{"n_mels": 64, "spec_augment": false, "cond_dim": 192, "mlp_ratio": 4, "head_dim": 32, "qk_norm": true, "inner_norm": false, "patch_size": [32, 4], "positions": "learned", "orthogonalizer": "polar_express", "adamw_lr_other_params": 0.0014, "max_steps": 15200, "batch_size": 256, "weight_decay": 0.02}
Rows from block 3 of a small spectrogram diffusion model, named by matrix and row number. Rows with one number belong to one neuron. Each number is 200 + 20 x the weight over its row's rms, rounded and kept within 0 to 999. All counts start at 0. After the name is the row's rms in percent of the matrix's.
After each neuron's rows are labels from the 100 clips, of 14848 (inputs lightly noised), where the neuron reaches its highest value: "top examples" is what is common among them. Only what is clearly more common there than usual is listed. The data: Morse code for random letters and digits, with fading, noise and interfering tones. In brackets: how many of the 100.
# fc1: MLP up (model.blocks.3.mlp.fc1.weight, 640x160), inputs 0-159
# fc2: MLP down (model.blocks.3.mlp.fc2.weight, 160x640, transposed), outputs 0-159

fc1.354,067,202,198,195,191,185,174,205,180,201,233,211,213,245,218,212,191,181,219,175,187,203,199,196,202,213,204,213,188,216,209,194,203,185,209,178,223,222,210,203,171,200,199,207,192,197,194,184,207,210,197,202,218,200,114,246,174,185,209,204,227,205,221,190,189,205,190,207,189,218,187,203,225,187,195,228,203,191,217,190,189,200,217,236,216,198,197,226,207,200,215,188,175,165,227,230,179,168,189,183,181,195,221,222,172,191,206,210,220,189,218,174,209,197,180,220,180,204,178,226,207,181,230,211,217,189,208,199,196,184,237,207,194,207,181,201,226,252,201,129,186,146,230,184,191,187,219,221,228,223,179,181,227,239,202,185,201,188,201,180,213
fc2.354,084,189,224,230,190,204,210,210,213,192,197,207,182,185,176,225,187,207,191,183,222,201,211,194,220,211,208,193,209,253,196,193,215,212,193,189,203,216,207,210,242,169,195,220,190,188,235,178,216,187,198,173,231,200,255,221,194,221,223,194,182,222,182,225,219,220,214,203,226,176,195,194,167,197,210,220,201,188,146,149,191,230,195,232,174,197,205,214,218,198,204,199,171,182,231,211,185,174,176,221,185,219,161,200,166,196,231,205,186,184,179,221,189,221,250,191,196,195,183,213,192,168,226,192,204,188,200,185,177,230,181,200,214,172,184,186,235,224,217,213,227,219,206,216,205,215,205,208,197,177,206,203,247,217,206,182,183,192,235,194,192
top examples: tone: high (99); mains hum (49)

fc1.208,129,203,222,189,189,235,192,169,222,176,210,217,191,186,202,188,198,238,201,196,211,164,218,172,173,215,209,168,177,201,194,209,223,224,187,197,210,207,154,232,207,195,210,227,218,195,238,204,199,141,197,203,213,233,197,191,187,195,182,209,167,221,236,198,247,226,224,210,206,199,199,227,221,188,224,208,171,201,216,214,230,224,233,179,202,206,214,232,204,185,156,183,215,198,202,198,184,183,177,198,221,223,166,212,186,196,246,173,219,180,226,210,230,182,189,208,193,181,213,176,189,217,198,159,223,209,186,158,174,226,190,172,193,202,192,214,183,186,204,203,210,195,180,216,218,223,209,227,188,195,192,191,191,220,199,201,187,230,190,177,190
fc2.208,106,204,171,184,188,163,209,230,231,174,203,187,202,211,197,222,196,161,194,193,194,233,191,217,170,212,216,175,175,197,192,204,177,231,224,198,200,186,147,225,201,198,218,179,176,200,245,197,184,142,208,206,209,184,203,193,199,195,188,198,228,169,177,202,151,230,175,205,204,203,195,217,168,210,173,196,172,191,201,201,171,166,230,228,213,200,231,161,199,220,243,192,200,200,197,201,175,185,173,181,182,180,176,192,190,211,161,191,223,218,197,197,223,185,192,192,196,174,185,221,183,194,201,160,222,205,212,241,221,225,206,223,192,186,217,174,196,216,207,203,179,204,226,214,191,223,202,171,192,201,176,201,210,204,204,193,206,235,202,222,201
top examples: tone: high (61); clipping (35)

fc1.535,085,217,192,206,201,204,204,198,212,196,169,176,230,194,202,207,180,200,208,202,193,204,198,211,210,202,197,195,200,206,214,205,198,212,192,194,199,209,209,188,213,86,191,191,204,229,209,206,219,200,191,199,208,202,128,217,205,201,204,178,198,205,197,229,206,201,199,205,198,203,139,192,198,205,204,201,207,200,167,191,203,198,185,211,213,198,210,214,179,209,198,190,209,198,221,134,204,201,194,206,204,184,195,197,205,229,200,219,206,202,185,242,196,201,222,199,193,197,198,204,204,232,201,195,182,211,204,211,205,203,180,204,211,169,206,228,206,206,202,177,208,208,192,204,218,210,118,202,205,195,190,287,163,198,197,193,202,205,209,205,221
fc2.535,082,214,193,196,200,199,219,200,198,216,189,198,206,212,225,197,202,205,183,208,194,197,205,199,197,196,205,202,203,176,201,202,198,197,202,200,202,183,193,199,196,90,217,204,196,268,201,202,178,205,196,197,183,206,270,191,201,201,197,174,199,195,193,187,192,200,202,207,238,202,167,196,199,204,198,153,210,201,178,197,194,201,201,203,197,190,200,191,198,192,205,193,201,200,199,173,203,200,204,199,199,206,200,202,168,236,192,213,203,198,204,128,195,193,205,200,251,200,202,208,206,227,226,200,205,190,186,192,196,197,187,206,141,186,188,195,204,201,194,186,179,193,204,196,209,202,270,194,203,210,192,129,149,197,197,209,197,211,199,203,205
top examples: tone: high (70); clipping (45)

fc1.307,086,185,232,198,199,182,175,183,188,190,197,216,191,233,251,240,188,202,214,202,182,221,202,194,194,233,195,196,162,220,228,182,223,184,182,150,198,174,205,189,212,174,175,190,202,208,204,191,195,191,190,204,202,213,178,209,169,183,209,139,194,191,219,209,214,209,202,202,176,195,197,186,176,187,185,212,212,204,217,204,195,211,235,173,222,211,179,191,178,183,217,189,245,173,262,202,197,205,188,177,189,210,196,202,183,200,204,207,210,160,178,223,230,251,157,195,213,199,208,240,179,185,211,197,225,217,185,208,189,171,170,199,203,182,203,181,226,210,198,211,147,164,197,210,199,200,179,210,223,209,195,206,193,198,189,222,224,189,199,187,219
fc2.307,089,210,183,181,194,211,234,208,191,202,207,197,248,153,200,172,190,193,234,202,204,193,196,197,203,207,202,200,186,194,162,202,176,178,204,184,187,201,208,208,207,206,194,196,188,163,207,185,202,205,199,207,218,182,259,196,200,193,194,126,198,207,179,209,207,196,197,212,228,202,240,191,207,196,203,185,198,204,208,205,197,195,198,214,196,191,177,213,118,213,193,206,219,196,242,209,189,214,196,174,207,207,204,208,212,174,180,189,200,216,199,221,210,202,227,211,136,201,200,170,193,188,207,195,209,192,196,200,208,200,180,188,238,194,168,199,200,195,203,173,123,231,213,215,213,172,206,195,209,227,195,195,215,219,193,189,200,159,188,178,186
top examples: tone: high (87); clipping (43)

fc1.548,077,188,184,188,164,204,212,213,175,165,200,209,209,219,214,192,215,215,188,187,210,185,217,209,226,190,262,185,188,188,226,217,208,206,186,198,189,188,226,187,208,203,172,179,154,197,211,228,214,191,187,250,196,196,195,187,245,170,232,219,251,173,188,203,193,171,211,169,214,165,197,203,209,172,211,185,203,227,185,184,178,184,204,227,205,207,225,215,153,179,209,211,211,195,206,207,195,197,221,187,169,192,201,188,169,191,178,212,208,145,185,201,170,176,181,191,201,196,188,194,160,198,199,196,203,199,196,150,206,170,210,211,220,182,239,165,218,224,233,163,181,206,182,193,199,201,207,214,195,209,197,200,194,201,176,212,188,209,201,215,199
fc2.548,064,215,154,186,215,203,146,199,193,195,229,163,214,223,200,225,196,208,208,159,198,192,221,205,178,207,129,206,208,195,226,183,186,206,209,215,170,206,185,218,190,187,207,179,160,181,185,181,189,217,176,172,183,201,192,188,199,217,184,222,253,198,213,187,180,233,211,231,187,228,176,179,201,237,205,189,209,222,221,214,187,199,202,230,196,211,208,217,226,187,187,200,186,209,216,213,196,217,162,189,170,212,205,198,208,197,180,226,194,168,187,226,204,229,212,195,183,189,193,175,233,199,195,222,196,188,190,154,203,231,185,199,191,190,245,172,201,225,155,234,213,205,201,193,183,195,196,214,197,201,172,207,206,212,188,190,170,183,202,197,192
top examples: tone: high (82); mains hum (49); clipping (35)

fc1.568,096,205,207,177,233,217,189,218,193,208,220,205,185,182,202,231,225,226,218,240,198,203,212,214,184,220,238,201,173,216,196,199,244,214,216,197,174,189,214,217,159,202,249,200,187,189,177,184,197,238,176,189,174,181,201,204,198,186,206,200,199,188,206,232,215,197,223,234,190,214,183,208,212,247,188,219,214,192,217,191,203,187,193,193,192,196,223,170,176,197,203,239,193,175,250,205,197,195,216,187,162,170,224,216,185,224,221,179,192,194,166,183,239,216,217,200,181,187,183,188,162,207,233,180,206,198,219,176,165,201,186,216,209,211,177,183,219,207,197,193,175,166,193,173,206,179,195,152,201,202,178,168,189,197,217,187,179,196,166,194,212
fc2.568,107,200,208,229,178,209,196,209,208,184,214,202,194,189,204,234,172,233,197,251,195,196,202,223,221,186,160,198,221,211,200,206,232,161,208,211,182,201,183,185,253,209,155,195,184,205,220,202,204,162,177,202,222,167,217,198,185,216,180,229,196,199,198,184,221,211,223,172,202,195,188,190,199,152,179,219,189,199,179,199,189,193,205,193,209,203,169,173,190,203,219,158,181,221,196,221,208,204,177,213,166,157,177,214,194,194,222,213,213,200,178,199,168,195,196,206,198,206,189,188,233,181,210,207,183,236,213,168,166,209,197,211,191,185,227,199,211,207,206,176,164,157,199,237,220,225,189,159,194,235,220,171,201,202,218,179,187,196,185,184,216
top examples: tone: high (100)

fc1.628,089,181,168,228,201,216,199,217,209,198,174,214,185,166,220,244,167,233,227,241,173,182,190,167,218,183,193,234,205,168,173,193,230,205,206,207,202,193,190,175,218,192,173,181,214,193,183,230,222,237,226,219,222,201,196,213,170,194,189,211,194,219,245,177,226,189,229,192,182,193,200,210,217,187,196,187,230,242,185,185,219,172,223,217,195,228,181,190,180,191,164,257,198,210,175,215,208,182,193,215,206,198,220,231,177,194,225,177,223,242,197,179,179,188,202,176,186,188,190,217,225,231,214,196,190,218,214,196,203,195,196,206,199,204,180,195,215,170,206,165,225,194,198,212,189,202,194,231,205,198,192,212,210,217,224,225,197,187,219,178,209
fc2.628,078,222,222,177,210,199,175,199,187,204,238,199,186,193,169,219,224,239,237,215,179,170,178,191,191,223,184,162,217,149,196,225,227,208,206,202,194,223,223,209,184,186,209,180,218,195,225,174,195,169,232,169,171,205,214,214,204,191,232,195,217,222,206,209,216,220,215,217,224,198,197,235,213,201,189,208,190,247,206,199,209,178,174,202,197,222,219,185,219,194,169,149,219,172,171,226,202,212,196,195,208,194,177,212,204,191,216,200,185,232,182,216,233,203,189,176,184,200,184,185,170,202,191,192,223,195,209,194,186,204,213,207,178,171,191,181,161,140,194,217,185,203,203,175,187,207,215,226,176,212,228,178,213,194,217,220,197,235,212,198,216
top examples: tone: low (92)

fc1.370,101,231,171,206,167,192,212,203,190,184,222,198,159,168,149,242,165,213,185,203,216,196,229,197,214,193,190,183,199,165,248,197,171,207,223,183,192,210,196,183,166,206,204,209,190,198,237,192,187,210,196,173,185,221,197,200,168,219,208,160,226,208,204,228,196,186,207,199,194,226,194,192,179,216,228,202,212,210,190,191,217,187,177,200,186,164,188,188,197,225,186,179,231,169,135,210,200,215,207,213,198,181,179,187,218,202,202,226,202,185,174,170,191,203,204,196,218,222,201,225,205,204,234,182,233,232,195,199,194,223,202,202,203,178,190,183,174,221,181,185,205,187,196,194,197,216,245,207,201,222,207,177,211,172,237,204,175,231,203,224,227
fc2.370,105,188,175,186,246,196,203,200,204,216,214,206,200,182,216,217,234,212,199,191,238,194,223,205,188,210,215,210,200,228,249,211,174,191,233,205,189,208,202,199,232,190,194,197,185,215,179,203,187,185,191,218,197,233,186,191,234,172,171,218,208,218,180,192,210,225,215,202,191,192,244,207,164,182,221,194,198,203,172,208,215,183,238,189,214,158,213,180,217,215,173,229,174,223,182,194,209,178,177,190,191,185,212,180,183,230,194,160,196,172,225,196,201,175,196,183,204,160,205,218,198,208,199,233,162,188,194,187,190,190,216,204,187,197,183,176,200,245,229,197,221,185,198,195,223,178,178,200,219,201,200,252,243,219,228,224,170,196,196,226,227
top examples: tone: low (99); white noise (46)

fc1.588,085,230,209,227,181,204,242,183,216,252,175,173,192,216,214,186,221,224,219,224,189,196,202,202,188,158,202,183,184,193,214,218,216,227,187,151,193,184,188,190,221,192,203,210,196,211,172,190,212,197,190,183,145,172,210,189,211,178,212,210,236,195,233,197,226,191,190,198,188,194,210,187,212,195,176,233,189,178,186,232,209,234,179,180,216,225,189,205,233,210,218,192,236,207,209,221,212,228,200,184,200,219,204,187,174,194,180,241,207,216,203,209,151,171,214,198,221,176,206,184,220,205,195,196,244,175,207,209,217,196,210,202,221,175,204,232,175,214,206,181,209,207,190,187,158,205,218,199,182,187,198,193,172,236,205,191,190,204,149,193,205
fc2.588,088,233,206,226,173,207,154,221,207,241,212,190,203,208,208,217,238,183,179,183,210,203,196,215,188,169,211,184,146,201,207,214,190,220,210,143,205,214,185,187,203,194,204,195,198,201,173,205,199,202,209,174,131,223,196,230,191,190,209,201,176,209,157,199,179,200,209,196,207,189,203,198,194,197,211,208,191,222,200,224,185,173,180,217,192,161,197,202,233,186,179,200,234,194,209,193,206,228,197,205,197,197,202,209,200,165,212,249,197,181,193,194,147,144,194,195,202,174,198,215,217,187,208,195,240,224,195,194,173,189,209,201,194,183,220,176,175,202,199,201,173,187,206,177,220,205,208,201,164,194,211,197,206,242,196,220,202,191,244,212,209
top examples: tone: high (67); clipping (62)